config.yaml
text_encoder_bias: "all"
text_encoder_drop_path: 0.1
eps: 1e-08
max_precond_dim: 512
Rows from block 2 of the text encoder of a small contrastive image-text model, named by matrix and row number. Rows with one number belong to one neuron. Each number is 128 + 32 x the weight over its row's rms, rounded and kept within 0 to 255. All counts start at 0. Numbers have three digits each.
After each neuron's rows are labels from the 100 texts, of 14976, where the neuron reaches its highest value: "tokens" is the input token at the peak. Only what is clearly more common there than usual is listed. The data: small renderings of single solids in any pose. In brackets: how many of the 100, against the usual share in percent.
# fc1: MLP up (text_encoder.blocks.2.mlp.fc1.weight, 512x128), inputs 64-127
# fc2: MLP down (text_encoder.blocks.2.mlp.fc2.weight, 128x512, transposed), outputs 64-127

fc1.501:111122160120105111100164098122137146119101186069153134105146163143091132092141093097072123184087154097119116120099126154127134147129145086169124117067092073203165167159138164068115224144128109
fc2.501:178143166111092178176140142154095093123178110166066140154109099133177134154115203141168182141112120089114107139140171134096138106114125112156089142149164180094102107163161107169118085123152155
tokens: "checkered" (100 vs 1.4)

fc1.144:114135175137141205123173117135092140167125138056098173142182154135078075094195138146055095113138063105144100107104110133089109063128105105176074178088043044133113154121117114101050129124108156
fc2.144:141090097080076084122102106084126105085078172207146143129101093161142173171132123117150155194105164121172179167092129171103172160129138179078153098154136192150130099129068155139188120126141121
tokens: "blotchy" (100 vs 1.3)

fc1.290:110074123156158083126172089159113096137191079162127189107152134133135162121205093107149119119167177139123155151085135184174128051111151159159173207063083097166145112142129125155116104125145104
fc2.290:131187163100126134126067118135158131165063164121121084096151140060124074121115150126138133123133097086125125134116075080130136160088095146148071034162098112148112188096081122091138140139158084
tokens: "yellow" (53 vs 1.1); "red" (47 vs 1.2)

fc1.269:134174172112115218151103189115139182126101142095089162150150134145114131122071139132116097146099105089137125109165140114074128156138117141123053128198094161089090084110140098063077084143164132
fc2.269:110119108108134098090190112159081127145161122124174078184090122101125143156160142105099099113133078168161111109143132131191134104164162128131148157096152110166144183166175146130196165136115142
tokens: "chain" (100 vs 0.6)

fc1.198:142180144129113238159150115121130137152087190036101132144158129130079048123171132150078114092144076119142088070118142113072112100143107088098095106131100045089105128085126085093069113118099172
fc2.198:104056110057084064136134130122092126164065148202143188131118107146147209185186132125151167153113156128133135126094134143140171171129147162134115130153118134156147095141140160173127153141147100
tokens: "checkered" (100 vs 1.4)

fc1.421:144148142116115211152071146168160189164083156083127126162112108199080094120120151152140125142092058129142103067166102123081044122157148079146112098180125129073093103140147130098116122144129162
fc2.421:084161140075102094074097122118117088125126124178160109091116111115160135157121147159109137136158177169130141165104137154166225182126154214102131107132078098197119150116069142131122095113099119
tokens: "jack" (100 vs 0.6)

fc1.26:174125052147192070108160118160117122074128161105152122135132133078144145118122124142100119139154179211161137125124127106187151142127089148083194073151133099151143104130117148127136187119109194
fc2.26:111112159119061159175111197104118124133152130134102121125098123137131113157175143077180169107018145044107079099158095173092125081151167096116069110130153116073157132113151172132102083067144089
tokens: "striped" (100 vs 1.4)

fc1.486:152078041128145110089066109130112157134108080193170116146083097195133117119086129139175162143158094171106134087157095115157112126150174098115190096168167177057097163137164164182183110161107134
fc2.486:138224169165079125141097107162163119068101122133076121139158137078156109147120158110109133105098160129129153184113106127094075118116076106112084135188105116208039092119130130080124107087115113
tokens: "jack" (100 vs 0.6)

fc1.395:167163094163077146149113139101192142147129082149110034162096111105142143143053142121132113113111139160129171121146160113123093159130122163058119084233130185101100110088130125097114132115151131
fc2.395:125064111108123107192159211135111129076143134068153162122037139125102134145194103082148133073126143086115113107186083116156136125130132067150127141101134067077154135134189103129118133074166169
tokens: "frame" (98 vs 0.5)

fc1.251:107171161080127152166100229138135153172088212082110054104143129132058105105087132150131117135082141148131118126155137101123142156149115130093077104158108155131110133122147113070106052107130120
fc2.251:164101145144143113105153116132143111063214089165164152187107116097218181146170148130127125171094065106148142088141183170119109134135141140205136148102161110115125115123149143151154158182178126
tokens: "egg" (100 vs 0.6)

fc1.344:193147141119148140126107092117127161112109147141117089126123138150105085148077135120130155157078147114153111112162135095157089097170133065111106092138154202144120117131159173116136234139136112
fc2.344:092156155109091126107153181155116134117210086128141097135059089113173163127147133129100095120149118124102126111117137163120174140119182191117134149093146075121133178107116143115095092131140147
tokens: "blue" (100 vs 1.1)

fc1.223:143180137142098199128157109123190131172147123078125105131145117056142066127138126157088115079089023077160150160094161110125109099162096121142133114200117118092056094125184115118135087113128163
fc2.223:092076076132138063110131153081088184110088150133186149109121173142068139138150145121152136180113195198133149067191084123148158119085176121083147129104137125154196148157050127113142138119120091
tokens: "sphere" (100 vs 0.6)

fc1.208:125039082160132033085173081112090105100146083163146174103129140139189156091176109116115147120174158155115143167110120150156166084109115145132186143072123108169167149123124118187124180119142122
fc2.208:146228165167176162191084104107170137137096133125082143117116142094146091156091119143120106154113120055112094142080117070097087129118067106091096093181110130137078171122124134103175111167113108
tokens: "prism" (100 vs 0.6)

fc1.266:119077159106151120149061185138129089150152141162228076083117098132131131151133124123111159098148092154092167151137157155148174068091108214138104129134103110106131110093162126211213095165135109
fc2.266:157170116196139098133122092075116104121116172151054143147166065145095100094155139116133170130119140157169138120098132111082088089125128025080170138141138119160118163107126110073090152115091116
tokens: "sphere" (100 vs 0.6)

fc1.60:127089074186104045099120123155156090159182131169136117139097116105178138134197096156139151130178186201133118150102131156165074103139139167097183128128166075127130073134129132184138145118139145
fc2.60:101119119122172161186132111118142138121066135090119137074117143137065090125089145093144160139128142087105142105124091082149208143096115147090152083151091138130162204128087110105120120110126092
tokens: "prism" (69 vs 0.6); "block" (21 vs 0.6); "spring" (10 vs 0.6)

fc1.226:155201175106109186111130168135139177165103152079099126131159087113035092146100139152133106091103056102156130102134140102105109134130127072123069124172087131117078142134148124088120074123132111
fc2.226:101091089099126123159130133139096104083177116157166162170143148122188173106161128138118104186113143164163137103157157180115111153150127197160137142118214143163156068155137118149127109146133136
tokens: "blue" (100 vs 1.1)

fc1.71:110096122130143026114170149078121091117151134135132078071138121078145128107151101120086143102165223177123146139118135129179173108135116156115152128112144087157210133106113129179139133097096142
fc2.71:159129121147130137120136106128170136131159125149127158156086116078177113152111128111120107168035041053130073162117177132123148135124121138128093120119131145106074147127117157127119164126216037
tokens: "egg" (100 vs 0.6)

fc1.221:140138107116078124130093162094103132118110134155103000135080153149105117118047164123160153121089120136123072137135114072180085085126161075114080072144120144144125200143083172113116205127132124
fc2.221:113098185149144148150150144131142074088157124124140183110146096132169147154160113069169124094135159127128148082155207183093139198125108107137145118121153082078159065102185114162068103091131149
tokens: "octahedron" (100 vs 0.6)

fc1.209:116081137152142052093231090105089083132148138131126167102169150091166139103177118129085125137163198115140128147111114130157162097114092149135134172050121072209191130133101127137092183082112140
fc2.209:173145122120134187151128116095148144137159085164124126096085129145178115165062139111125151153097059091155107203098135139055147122131155130144138093083126147105106149101160107134163098184176117
tokens: "prism" (100 vs 0.6)

fc1.420:185139103124094185135056120141120181153105127129128085170094096162084093144069135143160142122109064125123131097167105094114077126160149068135142098182148165035057120142159147122136114153138123
fc2.420:053126121094111072126118158156140117115115118162151168123124178123195162117192156106127141171119188128156092126141165186139135176147103212101097183162111119186129076122103087106119095089112118
tokens: "link" (100 vs 0.6)

fc1.510:152151103101156172159160153100059181130088094075093177159195124143081107123113131158125127114113049080138092137133096104097161097146158045137057088127069089132118182122137117110115133177118131
fc2.510:110166157119064122100106113141178101131169125135114126183177128153178136083168182163119169126146171196165121106148151142144106154124132201114136189143196147164169089135106149130058116087103162
tokens: "hexagonal" (100 vs 0.6)

fc1.380:149175187080144198123123177088141144143103155059109101137187129131075113158076136139116105118080086104118137085131132097103159114140119059103032104154085144162084123109155100074117087132104113
fc2.380:090135113128103102106133128121111156112227096166172129156075113132180163099160101163088133167139092154166140137124165196122081158157148204182153186113175111112175129127100133142116116170129167
tokens: "dodecahedron" (66 vs 0.6); "dotted" (20 vs 1.4); "egg" (11 vs 0.6)

fc1.360:133089105118166118087170070168107188105135116084129176152161154135119145134152087150112131152137084101146109142090097135147114043159159084151090130042117035170145134124139124100082220178121142
fc2.360:114158185126106167125081133119137099119133131145087117108148155138132093123109209142192117133117172161100118106138198159108139140096133144099121106133153159129131136179060165133099063116117107
tokens: "hexagonal" (100 vs 0.6)

fc1.86:122131122127183051168196121139103100111182109142126073131182147117105134153199143159159185098148158128106132124138095130086187092143146143155105158074092096151160192156131146108170132143126127
fc2.86:090111159095099148087105116117160113178118130140133189130141117137165106089117155110132118181038127123185142201129162187131097150075106146164110100140150136103119090115139145158091124150121096
tokens: "orange" (100 vs 1.1)

fc1.488:157161080123158127111132144132123124105121094140111091127099162129114154111116127136136138106160126163169161086088160105100179179106102100124122128137100201173115179132147099108215047180109146
fc2.488:137115142106136090180151123113144137184130119112107193159143106119139084127182163107174137086118115099137039132180163114141066157133122102164122151123147116076125055167164121134085181154128125
tokens: "purple" (82 vs 1.1); "hexagonal" (18 vs 0.6)

fc1.397:141208137095148247148136148101132168155111170050080156172199144087112084118112143145091114108104065106141071113100127127122136108146130089111070102143122071139102153126153110116062145128124163
fc2.397:101054104137081078125165145105113128125152137161198141159104134154096145129169143104163152128146148182155137118177158160114126177135132157117175161123166143103212106157119119143167128107111096
tokens: "octahedron" (100 vs 0.6)

fc1.110:133106124108139071094211079098082112139128137128083125112200160107158115089177106112094140100180175090128120144127129145156196102130126133140132142069118046216177156140123121137059192091116139
fc2.110:103109107158107157177117175125208101080171123132157169162068144159179156128100138135155103151100102118156110139142168144047102159105132129105130157133185208096141117123149126150195094139177107
tokens: "octahedron" (100 vs 0.6)

fc1.140:120172109103149168114181142126138132163087191048069098110173167113108082085130128122086114121131145134135096127134131127095150076143101091090085158081104021156165154123100091115039178100126133
fc2.140:177082177095102126168089103136089096139144113192138156151142115133184158198167132135116216119118089139111099126081141113100137189102123155188126139111164160117135114125144151178105106128172127
tokens: "egg" (72 vs 0.6); "checkered" (28 vs 1.4)

fc1.190:126144137070160192117083200116106156161115196078131092124146151151091091108108157122102100140122130146097107142128111132169181096163145132111057131057086110152063147110121110097093095127113116
fc2.190:140105130170082118122121103126153105099181107152112150181101109120168205139127172162120144154124085089160110104136203143073046166156129066186130128172167134091163094131154122155159125125112151
tokens: "twisted" (100 vs 0.6)

fc1.505:175091082126088102045157104094158148132125149156098055091132116192128119111158128132130178111179181137101116130161100169140149145113128100073156168148125078105148189137146123143160155117140157
fc2.505:080169133114123165216119136147155084098129121137090181182154136099175164134109143116177115128105110119140081118130147113121088156146086139179098126145144169159113080151160105159113111133175106
tokens: "hexagonal" (100 vs 0.6)

fc1.161:103141187107135193160143164112160154133121118030104210130155116152103092085120103128101108130105088128163137104110169133054138104135145080133116110158068109100103094100156116130137069175129166
fc2.161:153156105112117084096114100149096136152125141181154081111109151094147145179144103174064093166133095134112129115115128114190120144118132166128106158115139164180135163152104099120158144086127103
tokens: "dodecahedron" (100 vs 0.6)

fc1.46:138147121118133144223147142094095132112096156133097086189117185050145104110078153142120116128110125063133102159168114100124156093157105113100099114129137158177061125130130138096083202087138130
fc2.46:129073126152073146075132183122107156107186102119178133137074106206114156125161126123151133114122144175133136087158154175078117137117156109142143134127134089042200139136141109148121095154147161
tokens: "octahedron" (100 vs 0.6)

fc1.166:177183124118079175117071152145137187153080127122123097169115091151077107143102146145167111124105086142144120081129117096102085157151148106114128079187126158052074141138152139083138081138132135
fc2.166:108052063075170122202139140172087131080138095117136187140129150124161153148163122118147144167091129104132144119160178121127117130159110107136121181163154140188123071125124109140114141118123126
tokens: "frame" (100 vs 0.5)

fc1.163:152163183080151195170076217152120165161103183070118067127144108089046090131084158138116129112099097129156132103151130101088135128137139100131038111155114124117131148125148142107119060137126110
fc2.163:139119143147092084119133134111122124109225109162175130170129112163209149118179104139108106160085116138156117163172181186097096132151158192154148176090162125122124141125159147139128135125159125
tokens: "bar" (50 vs 0.6); "orange" (37 vs 1.1); "egg" (13 vs 0.6)

fc1.461:151220138112097245177111203115148155163087178064088089135124113107088097158114162146111101115107083143165111108135131094111111134154132093095059103184112091107101122118127105109107085123111159
fc2.461:085048130079106051104149113124089146150121156137182186154194128157120133155210154135131174120161132174156135121153128143127173193124152173136173122098156081121196120149143151136094164109147115
tokens: "blotchy" (100 vs 1.3)

fc1.81:112060152143163098088191091150076105129149086137129189113212154134160132109166112120099122107158139104132108162108114179134180046120128120163117198063053063172171161127114105158078167101135112
fc2.81:161212149153164116140073116043184113092108168138096123108134126166111124101119139145138138181103146103142143138114136119095089155106116142099138102152183190148117157132086209116147126171152165
tokens: "cube" (100 vs 1.1)

fc1.108:102137180089161098155116192124110080170146167133122038073164079070070103135126127130103165077129146116113143103136132142145193097123109157129075145134102056149148136108144143147137041111130123
fc2.108:114097144178116114113141118099188127100184131135180175218131123144199131092176121164119086178147105172208112162143203181098095137105149163101158156128187135122136143138110123114159153122119067
tokens: "orange" (91 vs 1.1); "sphere" (9 vs 0.6)

fc1.312:155191136141133107172154095115099131093146087123098116125161195119124149143110124167082152165096167105130103108122090125119117148113111091118080093113087134173164163156138139070077171085154157
fc2.312:086100172067113156077175177142163136128151114104177154155101117112150097092137150072201073083124121142119154208168144196116165089104126142129137119120162110092149116122175142146139128154156121
tokens: "purple" (100 vs 1.1)

fc1.145:188129128140131155192164155153090113128154065161124136130187100129136083118176127120132094046137084094115120133121177149089157082093131100140132167110079109096128130091118108216150103138091128
fc2.145:123090111108139083131083053092128104147040182160140158081176132143083135130169119117099197160162111153155125102103084149143097161105114113150138091166102127215115153132109128103123181163131104
tokens: "dodecahedron" (100 vs 0.6)

fc1.350:146130118120148064081210062144150154122121105057136190131184154125162089117156142123141123105125193142101104106097125134126168183127128058081177104069145118128137116135140106119121206147113144
fc2.350:112143122119122149156101119168130112165146121182107087121085120103160180138145080134112114162153072081124145118114182113146103085115126188189087163157115148150136137121078134137139115132156060
tokens: "yellow" (100 vs 1.1)

fc1.173:143121193131127189160090191120113170159127100105121108174156058193048116102121151149164108112113024127155114123152112141105145095125179097176086138107074109110089178151172143152147062125114101
fc2.173:147139081118128097145034067116147119178084217155103176106193164136112111140170135112134133159142138103176126122138132142114067154127095065152110098180125126153131128147130098054133161136139173
tokens: "link" (100 vs 0.6)

fc1.379:162102133114159154112108123125093189144070141119166186178113147214073077130106142121160135145097074103132107096171101074095127105155159085163107078121104178066114167115150136131164162159132137
fc2.379:156197139129072109136090107152166100106185118164092078153129111100187168146123177150072110163123133150172116156079141133102083098138110143127133155151134122200041128113157114110108072115111133
tokens: "jack" (100 vs 0.6)

fc1.5:130116076146102090100071155144155126139165104221127078126091101133195166121103115153139154147178137166120161136098155124140110088134130174125169117171135179086068131123143116189171032156128153
fc2.5:155105105129175124195152142096114104130103130055136185117130140101075125147142119072178109082108128109126076108193120099146124174087123036129148143125139094115161112119197117100122169065141119
tokens: "striped" (100 vs 1.4)

fc1.134:124196152120187112145085192109090122138150122125125110097181135087170064106088151147119072136089166105153075191147136154153189089140108116107076155118098225140054113112141079164105135094139128
fc2.134:156062144168096133084114071124110112125155125124149077141100066115082174133126141106099188063162086157128147068120119145122088129112139096145166133125157051118162141104167114107087135123152118
tokens: "octahedron" (100 vs 0.6)

fc1.21:132114146101098131139125192126150104177119131126087063101120080170110107136124153173142149052188113184131117099127093132102142121127155116087097128178103080099143197131144101154141013104125125
fc2.21:082162076128169098154116085109158103137105166100142210144213186110143105115134109118123079180123123109165148140138161115135095147141072148156142124149124150165118100175117117113140176160145142
tokens: "purple" (100 vs 1.1)

fc1.30:150185129151147075203175034172117089075150154083120120135142182099106087167201109159099140110119179141117134106132131173107090189137085125112161093103109084150153117143154134063111159118144153
fc2.30:094078142059127153074110204106168182166110118135141163075090082127126167087138152122183101163097108101139114164134096124130196094063140143137082116135148126118132128077133112150127116132151100
tokens: "cube" (65 vs 1.1); "bumpy" (32 vs 0.6)

fc1.473:118121117162131080128169128098064103135126127185099122107134143119120152105106118114125077152109167083132114175102131140209146136130143138118159178115081123235150175158110205103065183086148130
fc2.473:152097165127087165164095181154153139097170137091122120180090128131146121152152204104186183104152146114117099123126149169064108095111101077126060087136186096053145137114167063132132096127178128
tokens: "striped" (100 vs 1.4)

fc1.183:149160098123124154134142136182084125122159127080118136166109121068084120136163084145096134156135179145139157081076139137078114147174118086151121079142144080124154063127151164119146059160104146
fc2.183:134104078094157106138146156100171182156135113131151164150147079155131173068130145151144077133115100126151066168165121083115147133064150183091114166124098159120121127161154096126094158108164118
tokens: "bar" (58 vs 0.6); "dodecahedron" (30 vs 0.6); "bumpy" (12 vs 0.6)

fc1.111:123160171128113202138119157111120175171099143110095145159139120184096109130096157150114098134108071089154099111144091089080092143145138098138096138152089151102098150138160125076089068132127143
fc2.111:154120060115104125161123103130153088099118149113141150192134152100145184159109161113150126203089155157183139107083204211134148161159110132146135097143178122186175060151130131140164137097132161
tokens: "twisted" (100 vs 0.6)

fc1.117:117086121123176130106228114084098131125149085112130186126173163146126115098215115148071098109179109092155090147059088146110170085129148093167121154064072066145129164118126102131110103132068172
fc2.117:122185135086072112164058097135162094160063186142118179099117176104134136170106161103153142141080132095145125113161143151150068163083115104153073097174127160120142102182131161156190147138169103
tokens: "twisted" (100 vs 0.6)

fc1.376:150102111134147109153079158137104094130160108189186082123131106103180148160095121139114176111140088142094161133148163135177184074127115163115128114141140149072058081132148123252195103142114115
fc2.376:143146094173136106151086103069119097121059192134070166092158113140063113113166140120146171134121150168154121095125144108102096129113123054096170135177141115145172164146086101041112151120107116
tokens: "sphere" (100 vs 0.6)

fc1.431:133171115109101194141151206126081126108134140077078060145121154073071113103085155125150106094126132124146107172054121136105156100113135065164075148154120155191112201152108133111122117174139101
fc2.431:122091149123132084166152146141091137151162132131190161138093116159150127175178131106121163118108127162148051121190131124120092178125100111152125138114164111072129093138174105141138153084086172
tokens: "hexagonal" (100 vs 0.6)

fc1.88:124112081127113147133144129105095171105100137177133179165060155160132203129086104094115142139157164131149148153123104121094159098118110133126151181137107168134094129125109112118137090151126145
fc2.88:162148138121157115181135120148144104144147117100127161142153149121150125132168151110092141118114102084141111085191196100150090151176075082162111146145106115123119095077151152152105158097137166
tokens: "twisted" (100 vs 0.6)

fc1.157:121063093143141063108176108086130073103117135158119076063149124110119111122160085172106150107194184123096156149094144156161170077114100150111185119114146063170136177118132138147151139102127172
fc2.157:131113129139125158157114160117128124095131108178156183150110125122179104125157134104118082139113102167152105110171117093076123128148120084126112174117128162127140094123175131119154145128165055
tokens: "purple" (81 vs 1.1); "bumpy" (19 vs 0.6)

fc1.304:122098111137137063083218062118046104115135094148130183113164156132172116094178149149105115108202159115110095154125083147134175094122121125151138140057099072226173173134109125142101182115118121
fc2.304:134177124192136145210101120090204112131110162116098162119103142144173109148125137112133145103088118108155118107099148141038093117130135066154139081135129155109142107128118110095113089119141178
tokens: "hexagonal" (100 vs 0.6)

fc1.96:147087176118143172133162114152076146158074150103161189151135124175030035126161149125148121094111044112146079074149138092067131074139138094173092101144073112100131138123130134087119169149114129
fc2.96:162197119083102097104059132141131126101177131176094088133129083114184174134129165159074120202113167141155158151099134142118119124148131170140107128126135156179079137098116130130108086135112154
tokens: "jack" (100 vs 0.6)

fc1.352:149087121130116017128117053212103114098153129171137097132124132168111110160149147140181168099165179130091135095121099144161121126098149085079199107066129132150153147133126157137117176153132125
fc2.352:085149171111134184146128143142186142178142103112104124142127147101148136064122128103114112118179096108128097124142146132095125119100090150185097106143090075117130114051148104123074115149163114
tokens: "ball" (100 vs 0.6)

fc1.222:138191166119118230130140171114146179147101158071126173144196122130066078120127126129106098117086070117143116091123119115085124116138131112100063114155088124104086097113139120070084106129146151
fc2.222:114078098075125100106158103174060144100156119165173121185111119111187216150133147179105138208115114147177129128151145141151125148176124156147136153138163142180142116139114134176145140121108111
tokens: "chain" (100 vs 0.6)

fc1.478:114169112141146117213144106140062109128135098150067065106095146155098137144099158056146111096109178108108111159129134174171169109118151090108131199145133183156129199130143140156117126154151133
fc2.478:173094178134121102136120149123234129119136134118164151153107116116174146142169132142122195101184108125143089051150140110133110141117093147101113106125106068122136097103153106127152141066163154
tokens: "striped" (100 vs 1.4)

fc1.17:151126126129085164115022187172170183138090149116169077146118128143104164129065148110150164164105150168117140148150139107149097174147114183102120093177152212035083080095132111107150086132161120
fc2.17:136144155123157150140182101138123092074179059132070109162080113116124187150139117104144134167098046108111121109103146131125118106147124062130166181154099089102102122122171173155159132178111118
tokens: "chain" (100 vs 0.6)

fc1.472:154070081157113081145118059206125113115118141116129170121106122203138115127126142175161137109196175185107105131114105112170076112130120103062224103127197125128170123151117140169123175150167176
fc2.472:127198172093124140146111180128175126161141103155128087066153160090134123118138092054137074122062152111062164109136125128138193100062135171129081116111051078138125123147091179109085108130162059
tokens: "bowl" (75 vs 0.6); "egg" (24 vs 0.6)

fc1.284:158111175114121190177085188141134140176099131087134099137123084203072108148107149136162128100159061127130106105122152108098108128148142091144110104196088151085059138147166132122133050142107126
fc2.284:113191101120117077113045096083135116111117192162102146122160187079145144141174127131089117193083154103162145091107113151124076172137083112154100132159141096186122131134098122075118163155164151
tokens: "link" (100 vs 0.6)

fc1.9:143141153135145185155157105150114121137174081097081168118150128103125148166131138137120107066160164093129124186126134145065165104124076107141131237116093115088111120115130091113145026122098146
fc2.9:068116091122135073099150119120105174164098141145178154119135144106117098120180070124092077150118069112156088102132127158185110145124152167146116093135107139166120126167102113119171175154164138
tokens: "dodecahedron" (100 vs 0.6)

fc1.105:134156095176067098089127109146150141134168109178125111146111088114132166177127109085177138112137139163133175143090136139118147151127167122134182135116108170129107179121161164132171039154131073
fc2.105:127107086103180113214141146140101129140119131062099196131141151126140138083158126144134137116147150090114125104149096102144087156142064110171104157166143137138133090127128109131079166127151158
tokens: "frame" (100 vs 0.5)

fc1.69:149203116143132182169165068157140151124178090065118185173173128094106078125181096171108123130099113105136116103106115168098053126138119101155103163133123065083090076138149108126138148155141143
fc2.69:110071090064147078065122138134083144182057166163164130089159148133064123117134110133122147127146139181149150191159125121173220155082152171069170090092125127176160143178079126102093124108059090
tokens: "sphere" (100 vs 0.6)

fc1.449:172154097100062153139132171092158163135113132123068043164090137118130111119105140149158143069151139146120113125119109098117166143141148106127118087164132143148083190137122103097138172157132150
fc2.449:078067125134156113168141118138127141097155125117172164165079167155149156128149128120187158123099132129161081109191186135113073168113118090149158154138181173098178068205163070159130128100150130
tokens: "octahedron" (100 vs 0.6)

fc1.497:123179163112144214144139150154129144162099194042101141109165114117042069130150138155105119099124056097152102100136143126077112096143122104120065124159074054085124120117128112085091081135097165
fc2.497:122084129077062066147115138083061099126105170173141169162151104085169157147174163163133173155135160164152129123107132123142169193128152152128097128145165164206132094121140138172091147107150087
tokens: "checkered" (100 vs 1.4)

fc1.27:134173127132086189131112161120143168119119144143117097199062149080120149137075115135083160094126078130189126131122111106066069157138105147156089089188139137067087109120151116103119092152137151
fc2.27:133044077113147072165155167079097115120121144088174163111133168141069121104162157134191108133103186122141107126212152168148183127130124080091164136114126143132179094169152105139169152106134117
tokens: "striped" (100 vs 1.4)

fc1.28:138068083169119059090219075139088089107116109147136196116132152131184112082184089137100138153171181122130117116115147143151151065130112136156172141076130073165174132128112116145093237117131159
fc2.28:128129155091138144184097152117127109130093123176068152136129130127169151227113145103137171100111109123125126152091139120015177141114118121101119113133108148159121115074099129171110041130121101
tokens: "prism" (100 vs 0.6)

fc1.324:094119166130131041142176141127149124141196100122114154143159122077106131119205114129111159094187175185153142135093137180087132101120131187159109149120083054139095094120128099147115072127146128
fc2.324:099114076112149136115130097159131112165102165098159120072093161099105106133107132127120091166080122069150108105160105059180145147169123100104148108143124125127162158138115156116168150097111087
tokens: "yellow" (100 vs 1.1)

fc1.207:164180153108136233121141154102119174141138121057094172181161139084079126126132133144084111103114073098154096104115117118057117104123131090148048143111060079117124127125132125067075095142116128
fc2.207:080072084102114064156151079135076142161088164165176159098168125192128126135166140116164150169130153145185109152139114140188135178139118147132161125165157191141166132138135081165167160092153130
tokens: "dodecahedron" (84 vs 0.6); "block" (16 vs 0.6)

fc1.392:123102082114128143075122073149166141119126111158080158089110117145184148142105102110145127100203186129115171123118144175169152088157141142092179217133083093129170131122097106129102095121146150
fc2.392:115154163123096132169133149171130119129128132103135111164121180074109109142145088042113097055150109065092084136124161120144095139125026054136108091139163142132140176103157143142156133098118140
tokens: "jack" (65 vs 0.6); "ball" (22 vs 0.6); "twisted" (13 vs 0.6)

fc1.408:143156153109145060144107137148125106119143114126113088105148131129104108125117143133165152145168210136085117132171142179086147175146150151146093143114107123166134155127103147094126162156156088
fc2.408:063149178110146179148151143166107119164183112113123138164063100144156119117156173093084172109113108085146109101092146124132119097111115133156128125137156118119121147126200110144079095125102142
tokens: "hexagonal" (98 vs 0.6)

fc1.422:118123148074163137060170156083127162154096114123092174138182176132066147076161140139099152104148100114156139156119105146100164112136145110125075159083090046168130129140115121092047120131126130
fc2.422:092143131153077170138110085162121066094145141162124102187093178117187140178089191125160135176091125122142088122084161140119080155145125114147085123175145181129142123138138137169207116133121119
tokens: "twisted" (100 vs 0.6)

fc1.225:151086121144123056096203091141079107125172117169149126141144178111150151093187103108090145144171154138135099133064131143139109098073147144162150115099109061154186150192115149126082214098122157
fc2.225:088142133102165167197112156105203102083129149109119177069119126146153097136113142078204102172083152061129157135180143151101148136123116137100117125141113139091115124081146151134157084141146077
tokens: "prism" (100 vs 0.6)

fc1.262:156150062139076130126072117130192126141094170141130031134093100133115099132121117155161155130138144179110125080124141091153065158163128128068199052199198143075100115139151122128151139119130151
fc2.262:091081129091147127158183216148085158092167078134160170110096143080148169131131112113165122109100145118079094134175106165119207140127154130154091181099122095121153089095126148165084116109155081
tokens: "frame" (100 vs 0.5)

fc1.53:125139125126127090172106179167164088108096174118069047156062126081146140130116126129118161070147152186160087114103156095133096165120129171119148088191145092117111105118156117117164079162111177
fc2.53:106065103117088108151160153118094153152162127110200152100137135115074090130138138060155131136079142099133145147192098124123148081143138087088135125116135133110189153172125138137097152044118124
tokens: "striped" (99 vs 1.4)